A small image classifier, trained from scratch: 48-pixel images.
Rows from block 4 of a small image classifier, named by matrix and row number. Rows with one number belong to one neuron. Each number is 50 + 10 x the weight over its row's rms, rounded and kept within 0 to 99. All counts start at 0. After the name is the row's rms in percent of the matrix's.
Before each neuron's rows are labels from the 100 images, of 14848, where the neuron reaches its highest value: "strongest on" is what is common among them. Only what is clearly more common there than usual is listed. The data: numbers of one to four digits printed on busy colour backdrops.
# fc1: MLP up (model.blocks.4.mlp.fc1.weight, 576x192), inputs 0-191
# fc2: MLP down (model.blocks.4.mlp.fc2.weight, 192x576, transposed), outputs 0-191

strongest on: blue ink
fc1.186 092:42 55 49 57 51 55 65 54 54 67 41 51 42 41 38 48 61 51 57 25 46 54 29 34 42 45 51 55 56 36 47 43 48 42 60 63 53 59 60 42 60 55 46 38 58 32 24 32 54 55 68 62 44 50 64 53 57 49 45 57 43 41 50 51 54 51 43 58 58 60 59 61 69 45 51 57 54 38 54 64 75 37 55 52 40 36 46 46 34 50 58 30 42 38 31 25 50 42 50 64 46 58 53 45 60 50 35 57 56 59 39 45 63 56 55 35 33 52 53 39 52 54 55 45 37 53 56 69 57 55 48 46 43 45 30 60 42 44 62 50 54 47 49 28 54 39 62 57 43 55 48 47 33 38 61 42 58 58 45 57 48 43 41 41 56 38 48 36 51 61 45 56 64 28 52 59 57 40 56 41 54 66 42 59 46 57 69 38 64 56 39 36
fc2.186 064:42 39 37 42 61 59 43 69 41 38 42 54 41 46 46 40 54 64 51 52 44 32 40 55 50 47 64 54 57 44 51 59 59 80 27 61 50 53 68 48 49 45 54 51 54 42 58 52 54 66 36 44 31 66 54 55 52 48 66 48 39 56 42 60 45 43 53 42 48 45 51 53 71 54 53 54 54 58 57 54 44 44 67 60 52 54 58 42 43 40 68 54 41 67 53 63 68 55 71 49 53 52 32 55 35 30 56 42 42 40 36 53 63 50 53 42 59 67 44 51 37 44 52 49 62 41 40 38 40 55 57 43 70 46 59 53 45 44 45 46 57 54 47 65 51 66 48 63 56 52 45 48 58 54 51 54 44 44 53 53 42 27 67 60 32 58 37 48 60 63 59 65 41 50 38 32 31 69 58 42 37 67 36 47 41 53 52 50 48 37 49 66

strongest on: the digit 4; teal ink; first digit: 4
fc1.434 111:73 52 55 36 45 62 58 34 80 50 55 62 46 44 64 55 50 60 58 56 41 58 56 47 60 63 56 49 45 27 39 49 58 56 56 44 46 62 68 60 60 57 28 46 48 56 54 50 40 40 62 33 56 60 47 53 54 56 51 25 46 32 60 50 55 53 37 54 48 51 54 40 58 56 42 61 52 47 25 40 51 63 53 62 51 41 68 41 48 73 55 40 50 62 54 66 52 41 46 54 62 46 78 47 61 53 61 59 43 48 32 67 47 48 29 36 49 42 53 39 57 61 57 41 45 55 45 52 59 52 59 48 45 67 40 57 46 53 52 54 60 45 37 43 53 58 52 52 50 58 56 45 39 60 52 68 52 58 22 50 41 24 41 49 34 64 42 42 44 47 57 43 41 41 52 47 56 55 45 35 68 43 47 48 59 48 55 41 55 51 55 49
fc2.434 129:51 58 53 47 43 66 56 59 56 34 36 40 40 47 48 48 55 51 46 49 42 57 41 51 46 45 52 35 58 52 62 40 36 66 37 42 56 68 42 58 40 27 60 45 38 53 49 57 55 31 62 67 50 53 58 50 58 62 43 46 51 67 51 45 38 51 43 57 54 49 73 46 31 42 51 36 55 54 46 58 51 57 42 37 59 64 52 50 64 37 65 74 43 42 56 46 50 60 58 66 41 52 40 46 44 47 42 46 40 56 58 45 58 57 51 80 52 72 49 44 38 45 59 55 59 73 56 33 39 57 39 75 68 42 56 59 61 49 57 50 38 39 58 36 61 58 57 41 46 47 48 52 60 46 48 33 55 49 51 31 42 51 44 57 53 42 46 38 42 34 54 64 55 34 44 49 58 37 59 60 57 68 49 70 38 61 38 42 47 43 59 57

strongest on: grey ink; teal ink
fc1.468 090:29 48 28 51 54 45 48 51 29 61 53 40 49 46 51 64 49 51 66 64 35 47 43 47 57 47 35 48 46 52 53 41 54 41 61 57 50 57 29 54 61 45 37 63 46 62 55 51 58 68 51 38 41 38 57 41 39 58 36 56 61 42 48 49 52 56 54 59 65 40 52 47 40 56 48 59 41 47 46 50 50 44 40 36 59 35 46 38 26 49 41 56 45 70 42 61 46 45 46 58 61 50 54 55 69 40 41 48 52 41 46 30 54 43 49 52 46 58 52 61 48 59 55 46 62 63 46 47 40 56 46 46 71 56 50 44 26 54 64 51 58 46 53 72 68 40 45 67 47 25 47 73 27 29 63 48 41 43 45 62 55 59 48 63 79 53 59 49 36 66 48 49 34 53 44 47 56 58 60 41 46 42 61 51 52 42 60 48 43 59 48 36
fc2.468 057:55 55 44 45 36 38 67 52 45 39 30 43 42 67 33 48 48 44 56 66 45 47 56 64 49 65 41 47 50 44 58 54 55 63 54 56 54 32 43 34 52 31 63 43 46 40 66 57 75 43 64 51 58 41 39 54 56 66 41 49 53 44 56 53 53 52 57 36 47 43 57 41 64 39 49 60 57 37 70 61 58 34 49 58 62 50 50 51 58 68 63 41 56 31 41 47 67 45 54 40 48 47 70 51 45 57 52 59 60 34 34 52 52 61 50 63 60 54 38 64 46 56 57 54 50 50 50 60 66 61 65 50 54 46 47 34 40 56 48 37 56 62 49 38 54 51 44 49 55 62 60 43 46 50 54 57 57 31 42 37 55 54 52 46 58 38 56 34 52 36 44 56 64 44 38 76 42 33 49 27 53 55 31 58 45 36 47 45 47 28 39 39

strongest on: blue ink; length: two
fc1.275 101:39 37 56 39 48 52 55 46 55 53 59 30 47 43 62 43 61 51 54 49 66 49 40 46 54 60 49 62 45 54 54 46 65 30 43 46 51 48 38 26 41 63 45 38 39 80 46 46 35 59 38 53 23 58 71 53 36 64 62 47 52 59 59 48 60 48 39 59 58 52 58 52 55 51 46 37 56 58 66 53 41 39 52 37 49 68 56 48 43 46 50 41 47 69 43 51 54 57 27 37 36 46 55 35 38 53 39 51 47 68 44 47 37 49 40 57 37 37 52 50 36 55 43 53 61 59 51 72 62 50 35 61 58 57 48 35 57 50 58 56 44 55 52 68 40 61 42 30 46 42 45 41 55 48 40 51 50 35 49 42 53 43 69 57 58 51 48 53 49 62 55 52 50 41 62 46 65 52 38 52 50 39 60 32 28 42 67 65 51 66 44 41
fc2.275 142:50 47 46 58 52 47 35 37 38 54 65 61 82 49 56 58 46 63 30 62 47 55 52 62 54 55 48 39 59 47 32 54 47 50 38 33 50 50 59 48 45 51 60 57 53 32 43 50 57 63 47 48 68 52 48 44 53 41 55 46 58 39 71 58 47 66 44 49 36 47 58 38 51 56 42 74 57 37 39 53 64 50 44 59 50 49 46 55 47 57 39 53 51 48 31 57 31 47 68 51 78 58 55 57 61 53 54 53 62 52 52 70 52 22 50 47 61 64 67 53 55 32 33 48 42 49 45 54 51 30 47 56 47 36 60 49 42 46 50 55 68 48 53 60 54 48 35 61 51 49 31 50 49 45 57 52 42 50 48 53 59 56 39 43 43 54 47 27 62 39 57 62 52 57 49 63 57 45 44 41 50 62 42 69 65 54 49 46 66 50 42 21

strongest on: length: two; brown ink; red ink
fc1.69 109:61 44 46 62 64 42 50 71 35 44 49 42 56 71 41 44 71 45 52 39 44 51 68 65 46 43 32 57 44 53 63 57 56 44 52 38 35 65 59 42 58 52 63 58 44 44 54 44 49 29 40 43 61 25 37 53 58 40 49 61 60 50 35 66 74 49 66 32 45 41 28 50 46 55 52 49 61 65 38 52 48 37 37 59 46 61 63 55 57 67 64 47 54 61 32 48 43 62 51 57 49 52 44 33 49 50 49 47 37 49 55 55 53 75 29 43 56 40 55 53 50 59 62 54 62 59 60 50 61 50 46 40 46 40 52 54 34 52 44 44 27 42 59 29 44 60 34 60 58 54 49 43 48 45 49 41 44 67 39 47 66 39 54 54 37 54 46 47 34 48 66 50 59 63 53 44 46 56 58 48 42 52 59 49 41 56 53 53 61 54 41 62
fc2.69 129:47 41 81 55 56 57 42 39 57 44 48 68 51 44 47 56 36 44 43 53 40 45 48 44 49 54 51 62 59 66 33 60 59 67 50 47 43 44 44 60 49 42 49 46 41 38 46 56 33 68 53 48 34 70 62 45 55 56 54 72 55 52 69 57 54 62 35 43 55 55 49 48 39 49 30 63 35 49 58 72 36 70 63 58 52 39 55 48 40 38 61 69 53 45 56 40 43 41 62 31 47 57 35 52 48 28 42 45 53 53 57 43 52 55 64 51 41 54 53 52 62 55 37 43 58 64 58 54 47 43 50 42 56 36 65 56 38 44 59 61 47 42 52 55 56 72 52 32 62 43 40 57 65 52 51 42 54 48 54 42 65 56 60 63 38 47 54 60 52 46 39 49 38 62 80 60 60 54 47 50 38 68 67 51 64 52 45 54 50 44 60 47

strongest on: grey ink
fc1.203 104:58 57 54 51 55 58 39 53 75 44 45 46 32 38 52 53 46 35 60 60 52 48 54 66 40 54 59 48 45 48 47 49 61 49 39 70 50 59 56 55 67 62 49 66 50 38 67 62 47 50 49 55 58 47 27 40 33 58 50 48 37 38 65 50 52 46 62 49 55 67 60 55 76 52 44 43 44 46 59 62 46 49 63 64 54 57 57 53 50 53 59 58 31 42 43 39 44 54 63 70 41 41 54 47 37 48 60 35 45 67 61 64 50 63 62 49 43 52 43 40 51 51 63 25 55 49 50 58 46 39 47 62 73 58 58 57 54 52 47 70 49 49 47 66 56 59 50 42 47 44 54 59 41 49 28 41 44 42 65 70 53 42 52 62 45 47 45 28 61 47 42 35 49 57 59 40 30 40 66 49 50 46 42 55 56 42 71 38 66 45 44 45
fc2.203 083:50 44 52 49 40 55 49 47 39 56 61 53 65 55 39 35 50 65 54 56 37 37 48 29 62 51 42 54 58 44 63 56 31 52 55 31 55 40 50 48 48 31 47 30 52 56 42 45 59 52 47 43 57 51 67 51 57 39 52 50 45 54 47 33 38 52 44 41 57 23 43 46 34 57 56 51 48 64 50 41 57 48 45 39 53 57 50 40 52 50 53 52 64 67 69 52 45 40 31 30 60 59 53 51 48 57 51 56 54 37 44 39 52 48 57 48 64 37 53 54 52 58 56 69 44 53 45 36 53 57 65 27 34 43 49 50 39 51 43 24 53 64 57 42 48 25 41 52 57 52 26 30 73 43 74 52 47 60 48 36 51 59 59 44 53 52 57 57 35 49 48 59 53 49 36 54 64 54 33 53 46 55 65 41 45 61 37 70 41 51 57 38

strongest on: the digit 4; length: three; last digit: 4; brown ink
fc1.392 107:43 33 51 57 64 53 49 44 45 45 45 40 44 53 54 70 41 50 52 56 59 57 41 44 46 58 65 57 65 62 41 56 44 41 62 44 36 53 38 46 52 74 46 41 40 36 53 51 39 42 62 45 47 42 41 64 59 32 60 48 46 57 56 53 59 64 56 59 70 42 37 59 49 36 58 52 63 67 49 45 52 56 33 43 66 68 52 53 52 56 58 46 43 65 54 48 58 52 34 62 35 58 55 64 55 53 36 52 60 54 55 43 27 56 48 51 41 72 44 50 62 44 39 61 55 42 71 38 57 28 53 52 51 56 57 50 54 77 44 53 28 42 38 49 55 56 54 51 42 61 52 43 54 32 46 55 61 44 46 37 62 53 62 48 67 69 44 57 45 31 65 48 57 62 49 44 63 51 59 56 49 54 28 52 61 53 59 47 68 55 71 48
fc2.392 108:37 40 51 45 49 58 56 37 66 48 36 26 39 51 72 53 51 48 55 23 51 63 52 50 53 52 63 54 54 59 43 62 42 50 59 58 32 46 35 41 28 53 59 60 41 37 44 52 44 53 50 60 56 61 70 54 53 44 49 47 54 53 51 42 34 50 52 46 51 41 51 49 44 37 48 48 48 49 49 48 66 36 36 42 50 51 56 65 64 45 61 32 23 55 58 56 58 49 64 60 39 61 47 33 58 43 45 62 43 28 27 57 43 72 39 63 53 56 60 44 54 44 40 49 45 59 67 41 43 57 42 66 44 48 37 41 45 50 49 47 50 47 60 42 42 37 55 50 42 44 35 48 57 52 39 63 61 45 48 23 56 53 53 42 68 64 54 38 49 46 56 59 61 66 58 53 63 47 50 48 46 51 63 64 65 45 39 54 29 59 38 65

strongest on: grey ink; length: one
fc1.528 103:42 51 54 44 29 35 39 41 46 48 68 55 46 45 70 50 62 52 46 40 45 57 51 38 46 35 41 52 70 31 54 53 54 59 82 59 56 43 32 49 47 49 46 44 48 66 54 39 43 62 62 58 47 54 45 54 30 65 55 34 61 55 52 35 46 50 64 46 51 42 61 56 63 50 52 46 58 49 39 52 65 29 39 54 57 64 50 64 65 54 58 57 53 63 42 49 44 45 60 43 45 43 36 36 56 55 63 72 48 48 45 46 50 43 35 40 47 63 48 31 35 43 55 49 49 42 43 44 61 47 64 61 43 44 60 75 44 57 46 50 37 66 51 51 50 40 56 32 52 47 39 55 58 60 43 42 43 58 54 43 67 45 74 42 37 57 39 57 75 58 45 50 53 44 49 67 51 65 44 42 44 53 51 45 40 42 44 68 37 55 63 42
fc2.528 130:55 68 62 39 46 44 50 38 59 60 51 41 65 42 53 52 42 58 57 45 67 48 51 58 53 60 49 48 53 55 53 48 50 36 23 47 40 57 37 50 55 42 38 58 61 57 52 30 59 49 33 51 61 52 45 54 53 55 41 45 39 53 57 44 57 55 38 58 69 46 51 57 42 55 24 63 58 43 46 46 62 70 46 35 52 54 49 45 41 52 39 63 38 49 35 52 45 47 32 37 47 46 39 53 36 49 33 48 59 47 45 52 42 55 41 39 35 57 53 64 58 27 39 39 28 67 40 51 63 40 38 39 59 39 59 53 62 41 48 56 47 49 55 51 57 56 43 44 36 45 62 62 30 48 55 47 29 45 52 41 31 64 35 63 55 67 41 47 71 37 64 42 47 36 59 63 69 54 47 58 45 45 65 61 59 51 54 41 69 54 57 55

strongest on: length: four; pink ink
fc1.440 076:47 61 43 61 49 45 62 64 50 60 52 52 47 67 51 50 41 51 57 44 45 39 32 70 60 54 45 52 50 39 46 54 44 46 50 71 45 47 49 37 65 48 70 47 73 53 51 56 51 40 51 49 56 35 43 65 33 43 41 50 35 52 56 54 72 48 62 62 42 66 41 50 54 55 27 52 74 75 58 43 66 76 42 38 39 51 45 51 47 58 36 72 57 57 47 52 49 64 44 52 46 65 44 46 44 55 47 52 33 42 41 46 58 38 41 47 33 47 51 50 36 60 55 54 44 56 66 68 38 41 54 50 62 41 48 55 53 39 28 59 63 55 52 64 60 64 35 45 52 49 55 62 49 47 44 37 60 36 57 64 58 52 47 41 44 54 51 61 63 56 49 56 40 51 30 61 73 47 62 41 60 61 44 51 33 47 51 43 48 53 59 45
fc2.440 026:52 61 37 38 50 50 65 23 51 45 37 49 37 28 57 37 57 52 56 52 51 46 41 46 49 57 36 45 56 36 50 43 42 77 63 42 37 49 53 43 59 40 45 32 43 73 46 66 50 57 53 52 53 56 43 57 48 40 54 37 40 54 37 41 55 45 62 62 39 51 39 68 74 52 66 46 38 52 57 68 47 51 47 51 61 47 72 55 46 47 29 44 41 31 45 44 32 48 55 41 65 42 47 41 52 62 46 49 40 51 53 54 34 48 51 62 39 60 62 67 54 48 57 51 54 57 53 49 52 29 70 52 58 38 56 59 56 40 60 73 47 41 50 53 59 49 68 47 49 62 53 39 44 47 54 46 33 53 49 52 63 53 38 45 61 40 53 45 40 47 60 69 42 55 51 55 39 37 45 37 37 52 46 57 39 47 50 42 34 25 57 50

strongest on: blue ink; length: one
fc1.348 101:57 58 48 54 44 57 54 56 42 57 61 51 49 65 49 45 48 45 72 78 68 65 58 52 39 53 42 50 57 49 38 41 51 54 29 41 59 55 54 43 79 63 50 52 36 58 42 49 49 52 34 64 59 45 57 51 47 54 71 59 32 54 58 33 57 37 52 42 60 46 41 39 47 37 52 42 54 53 41 46 48 66 28 63 47 35 53 45 44 68 55 50 44 44 44 53 54 61 39 43 49 50 55 45 42 44 31 52 65 61 41 60 56 42 55 33 59 62 51 58 36 52 49 43 60 43 39 43 61 62 66 41 60 52 34 42 26 65 59 65 38 67 36 49 38 61 58 45 33 40 32 70 63 52 63 44 54 40 54 56 50 56 51 41 49 54 62 47 60 51 49 33 28 57 50 56 58 46 55 45 56 53 50 43 43 52 51 51 30 56 58 37
fc2.348 096:44 54 58 40 54 51 50 41 55 53 49 57 54 45 48 63 47 45 49 32 47 46 59 58 55 70 62 42 50 42 60 70 50 68 65 65 69 39 48 57 49 28 64 58 47 37 54 48 69 56 35 54 45 58 26 71 40 40 49 58 61 39 55 43 53 49 61 35 55 34 62 45 58 23 57 54 37 42 49 43 45 46 38 34 37 52 45 30 52 26 57 48 43 53 50 36 55 46 50 63 52 45 34 48 32 29 52 39 39 39 38 44 64 55 47 64 47 71 33 61 60 47 56 64 54 64 59 65 60 51 52 59 44 39 65 52 61 39 48 63 55 46 53 51 52 48 49 57 63 57 50 42 57 49 58 47 51 40 61 56 47 55 33 51 35 45 41 54 44 39 41 60 48 63 55 42 37 57 51 51 33 52 55 58 57 51 47 48 61 57 63 70

strongest on: grey ink; white ink
fc1.519 096:55 52 59 42 48 46 46 40 60 56 52 45 61 39 49 64 54 61 39 60 30 55 30 42 46 70 38 44 36 54 40 51 48 46 64 58 40 65 35 43 54 48 42 54 43 48 61 42 33 43 49 57 41 53 27 43 47 62 49 49 45 52 49 53 45 50 56 46 59 54 63 65 61 58 56 34 46 36 33 40 47 58 42 56 39 31 41 66 62 33 45 50 43 46 51 44 52 38 38 41 46 41 44 40 57 74 53 48 56 49 45 42 61 79 43 64 69 52 62 41 33 52 61 56 56 45 54 33 48 28 49 55 60 55 58 52 33 40 37 46 28 73 52 42 46 53 72 43 63 52 54 49 60 59 47 54 48 37 26 55 52 47 55 51 51 60 70 44 44 49 69 56 48 34 25 44 40 61 50 52 41 47 45 42 55 52 44 40 47 60 55 48
fc2.519 099:53 46 67 27 35 35 64 46 54 44 57 53 39 51 53 47 56 52 54 45 66 50 59 46 56 32 44 35 51 35 45 48 36 55 29 49 48 47 43 51 43 30 48 52 57 53 40 40 54 39 41 67 60 37 71 59 37 53 47 46 55 39 60 39 35 57 49 46 60 30 53 48 55 48 39 43 61 53 56 47 50 48 41 50 47 49 58 44 42 52 62 50 55 46 42 71 40 56 55 41 46 40 37 30 49 45 30 72 53 41 48 74 41 44 58 46 34 54 42 57 56 33 43 49 65 50 56 35 58 48 40 50 49 57 55 54 60 38 51 73 49 68 46 61 45 57 64 32 30 58 33 52 46 45 50 33 46 51 63 42 43 49 46 57 34 50 57 69 49 39 47 39 50 61 54 59 69 47 63 40 47 55 48 67 37 45 65 64 67 63 50 60

strongest on: blue ink; length: one
fc1.37 105:62 62 63 62 43 44 49 41 45 77 56 63 56 67 49 50 43 60 63 49 59 46 53 60 41 53 43 40 60 55 44 50 57 59 50 45 48 62 58 63 65 50 45 47 37 65 32 54 65 42 53 57 70 55 61 42 38 52 52 48 44 56 48 41 64 64 53 58 55 40 56 42 76 49 41 56 45 53 39 47 39 54 38 58 35 61 60 37 44 45 40 29 36 57 44 48 21 61 52 58 47 56 61 36 59 66 33 45 51 39 47 62 54 46 51 65 63 50 59 58 56 59 50 61 45 34 53 37 34 64 48 48 55 47 49 54 46 53 62 24 65 21 46 52 58 40 57 66 58 48 62 53 44 57 76 48 45 46 49 55 46 32 49 33 47 52 54 48 45 50 64 44 60 63 59 55 54 56 62 52 59 56 54 62 43 54 34 62 43 42 53 49
fc2.37 098:57 33 58 55 34 51 55 47 53 47 48 75 42 39 68 36 65 57 43 48 54 51 32 31 68 52 44 49 39 51 63 46 44 52 41 50 61 25 57 57 37 36 39 50 48 48 56 63 64 51 53 54 44 48 52 64 58 40 62 56 61 69 61 61 41 47 40 50 37 66 46 63 53 45 68 41 62 52 56 58 61 53 51 29 55 57 49 66 64 63 46 41 56 48 41 52 66 41 36 45 40 58 39 55 56 51 43 53 56 53 53 40 73 57 45 48 48 43 41 43 56 36 35 41 49 62 45 50 62 38 47 57 58 59 67 61 53 52 54 62 30 59 44 52 51 63 39 46 43 57 33 48 45 51 49 28 67 36 66 46 60 68 40 48 50 53 42 42 73 46 50 53 27 50 45 55 58 48 56 50 43 48 43 43 53 47 39 37 41 75 52 52

strongest on: blue ink; length: four
fc1.562 088:32 53 40 37 63 47 44 35 28 53 46 46 49 59 68 23 51 33 64 49 68 51 46 42 42 41 47 49 66 65 38 69 50 41 46 35 66 62 51 45 56 50 39 53 54 37 42 63 41 34 36 37 63 26 54 66 49 41 43 56 40 50 53 46 45 57 43 58 67 57 38 49 57 51 51 64 52 35 46 54 44 50 65 47 59 41 63 53 29 40 40 38 49 51 53 63 44 37 48 46 48 55 49 61 39 59 55 62 59 47 57 50 51 46 44 40 54 46 40 53 37 47 52 50 40 60 69 54 64 35 51 40 41 60 53 56 40 42 43 54 72 45 44 60 39 44 40 57 45 54 69 43 31 53 50 57 49 62 52 55 43 59 69 62 53 72 58 48 51 45 58 64 46 50 51 69 62 53 47 56 36 32 42 55 54 42 39 63 58 51 44 34
fc2.562 089:47 34 57 45 32 43 65 37 41 44 71 50 52 57 40 60 42 62 37 51 37 53 51 48 68 45 50 37 46 46 50 28 50 47 68 58 50 51 34 35 57 46 64 45 48 66 41 27 44 56 49 60 42 34 48 42 55 40 55 54 51 58 42 64 58 56 51 28 67 44 61 49 37 46 69 49 28 62 47 32 52 74 27 55 61 59 47 62 48 54 59 45 39 38 44 57 45 62 52 41 54 50 54 54 43 58 42 59 55 34 60 40 46 63 59 51 55 53 52 46 47 49 65 49 50 55 67 55 39 54 48 57 62 25 39 43 53 61 54 43 53 49 69 52 60 52 45 40 52 52 56 42 53 48 70 30 44 56 42 40 45 38 56 52 52 46 51 47 38 44 60 50 51 51 38 42 55 51 66 39 53 55 36 34 60 47 52 19 62 54 44 66

strongest on: grey ink; white ink
fc1.104 091:52 54 48 48 60 48 56 45 61 50 46 70 48 36 58 48 65 48 43 54 65 44 45 47 57 48 52 45 47 51 52 60 43 50 62 54 61 51 45 50 42 41 54 52 77 66 33 41 58 35 55 37 52 43 54 46 52 74 52 59 56 45 39 62 64 47 54 57 66 57 52 50 48 42 47 60 49 65 46 35 47 56 36 58 63 60 68 44 45 53 35 38 53 62 46 69 39 38 66 35 39 58 61 52 71 54 54 26 50 44 54 31 56 36 53 55 46 52 44 50 47 54 51 59 38 52 55 59 50 54 72 42 48 45 63 64 52 73 73 62 50 51 51 37 60 63 61 42 48 62 36 33 53 70 36 42 54 56 45 46 48 51 63 41 48 55 48 38 18 53 31 62 44 55 65 41 39 46 42 52 52 66 57 67 56 43 47 39 39 58 55 46
fc2.104 048:65 41 58 40 50 37 46 61 49 54 41 49 52 54 54 32 54 64 44 55 39 58 59 58 47 45 59 44 56 62 50 37 44 53 50 38 56 40 51 46 45 52 65 48 41 41 69 45 58 49 41 39 33 54 54 47 56 47 52 45 64 46 60 43 46 67 38 63 45 62 56 48 41 49 59 37 51 58 54 58 58 37 56 46 35 49 40 44 55 52 53 54 45 50 44 37 35 46 45 58 57 40 36 56 45 52 41 50 56 50 57 54 70 41 48 62 42 72 58 44 56 38 44 58 58 75 65 57 32 62 38 72 55 36 37 75 40 27 40 49 43 64 47 45 46 33 44 43 47 43 57 62 45 60 56 44 41 50 66 65 64 65 46 53 41 32 51 57 37 60 41 51 31 43 50 57 50 62 48 40 43 52 51 55 42 61 71 53 57 26 36 19

strongest on: length: four; teal ink; red ink
fc1.187 104:62 64 52 44 54 53 39 54 56 50 60 48 44 63 50 62 55 54 44 56 31 52 56 42 42 56 65 49 24 72 66 44 61 58 48 40 23 51 47 62 49 53 51 48 52 60 46 45 49 52 62 54 49 43 52 44 47 65 51 42 38 51 47 46 63 55 54 60 43 44 56 59 53 35 61 47 61 28 51 55 52 51 40 72 50 48 67 68 51 67 51 56 42 42 43 64 29 69 42 34 55 43 52 45 46 54 59 38 61 38 38 45 47 50 56 40 47 51 45 52 64 34 26 40 56 48 35 55 69 68 63 52 67 40 41 43 56 52 67 58 67 71 50 51 53 44 48 53 48 39 52 42 73 36 55 49 42 44 64 46 35 63 50 60 53 57 45 53 64 32 42 58 45 55 34 48 52 57 59 58 69 57 41 59 66 45 46 53 57 41 47 60
fc2.187 131:37 41 42 55 36 48 56 58 53 51 41 54 62 48 47 39 54 67 32 52 56 45 46 53 48 42 69 58 58 56 29 54 45 39 51 44 67 51 52 51 59 57 58 55 44 42 58 56 57 39 43 44 70 70 57 64 65 35 50 68 40 52 53 58 42 48 45 38 59 70 51 25 49 46 54 48 51 44 49 51 57 55 65 24 73 67 38 52 47 53 42 38 61 45 58 46 55 27 57 62 58 45 43 70 48 51 52 46 52 68 48 61 52 33 55 61 62 45 36 63 44 57 49 47 51 61 49 33 36 51 42 50 56 56 46 58 49 42 56 59 41 45 50 42 66 59 32 40 69 61 58 26 38 69 51 38 49 44 42 38 59 46 53 40 41 37 36 52 32 49 51 44 58 44 58 45 52 42 34 48 38 46 62 37 49 50 37 36 44 54 55 51

strongest on: grey ink
fc1.46 092:42 39 58 29 37 60 48 28 28 33 47 67 31 35 50 58 53 58 43 47 64 37 48 61 50 31 53 53 43 55 43 47 54 62 43 49 38 55 39 66 49 45 45 59 50 57 51 51 45 62 48 41 62 39 40 45 24 72 43 51 58 53 53 50 64 57 50 66 65 48 48 50 59 42 57 31 51 32 59 49 42 48 58 46 47 52 66 57 34 52 52 40 44 59 41 58 44 55 55 46 39 41 60 38 69 47 46 53 52 59 50 29 43 70 38 56 44 36 61 47 58 38 53 61 46 46 41 57 31 51 44 48 52 56 47 54 43 73 46 66 41 72 46 48 58 49 36 49 51 41 53 64 59 52 34 53 51 46 44 48 62 71 55 40 80 53 56 58 38 62 47 63 54 48 53 53 44 66 58 57 49 52 46 50 50 68 57 51 53 63 48 68
fc2.46 097:56 61 31 49 47 40 48 35 46 70 59 51 47 77 49 56 61 42 55 63 59 55 50 34 59 66 59 51 66 56 45 55 45 49 36 41 53 66 44 39 35 45 54 49 61 33 47 50 47 49 46 59 44 56 60 38 48 53 22 44 70 39 52 50 46 54 68 47 55 52 65 56 55 37 43 50 38 36 53 58 62 35 40 51 68 48 52 37 46 51 58 56 50 44 71 56 42 47 36 32 56 46 49 24 45 65 40 64 49 46 40 48 33 68 53 49 60 42 64 61 49 48 56 48 42 78 52 49 41 58 59 39 55 50 50 45 58 31 31 45 41 37 41 57 43 50 62 60 35 63 35 46 47 45 52 63 34 49 54 45 47 40 42 53 28 49 45 59 52 49 30 55 51 53 36 53 53 50 46 49 56 38 55 53 51 30 55 52 53 49 56 32

strongest on: blue ink
fc1.294 112:52 57 44 37 39 51 72 57 52 43 67 43 55 38 54 22 56 39 51 52 63 54 44 49 51 60 63 65 46 49 66 55 52 39 55 65 71 44 60 50 43 55 38 46 59 52 51 39 51 48 31 51 58 61 39 71 69 58 57 65 53 43 41 45 66 56 41 49 40 58 49 45 61 41 46 55 38 46 36 26 68 64 49 59 57 32 45 58 55 57 50 30 55 50 61 35 58 46 55 49 63 48 59 47 51 56 49 49 55 59 41 56 34 60 38 39 48 53 58 47 40 65 33 36 43 68 58 54 54 41 56 28 48 50 48 47 64 46 61 60 61 51 32 42 32 54 63 71 66 58 69 48 52 63 40 65 57 47 64 47 57 71 42 55 42 48 61 49 46 59 52 50 65 41 52 46 67 43 50 45 57 50 54 54 59 41 61 37 54 57 48 54
fc2.294 157:39 48 38 55 73 60 59 47 61 56 55 55 31 67 56 61 41 53 51 38 22 43 56 65 49 42 44 39 47 59 39 46 32 47 43 48 42 49 47 35 62 53 56 45 54 52 61 55 25 45 56 45 69 59 45 57 38 46 47 38 42 62 55 50 48 41 61 56 53 46 66 52 47 46 57 50 59 61 50 63 59 34 38 51 56 52 44 23 58 54 45 57 42 39 59 55 53 37 41 28 44 56 38 54 47 29 56 42 50 43 71 64 49 50 53 64 47 52 47 51 56 48 61 49 47 42 45 39 53 61 65 56 49 35 47 53 60 52 52 55 40 50 45 44 59 33 32 48 58 45 38 48 52 56 64 39 57 45 48 64 55 37 19 62 41 55 48 63 46 37 36 43 28 65 67 53 43 57 57 65 36 51 44 50 66 54 39 37 49 50 59 69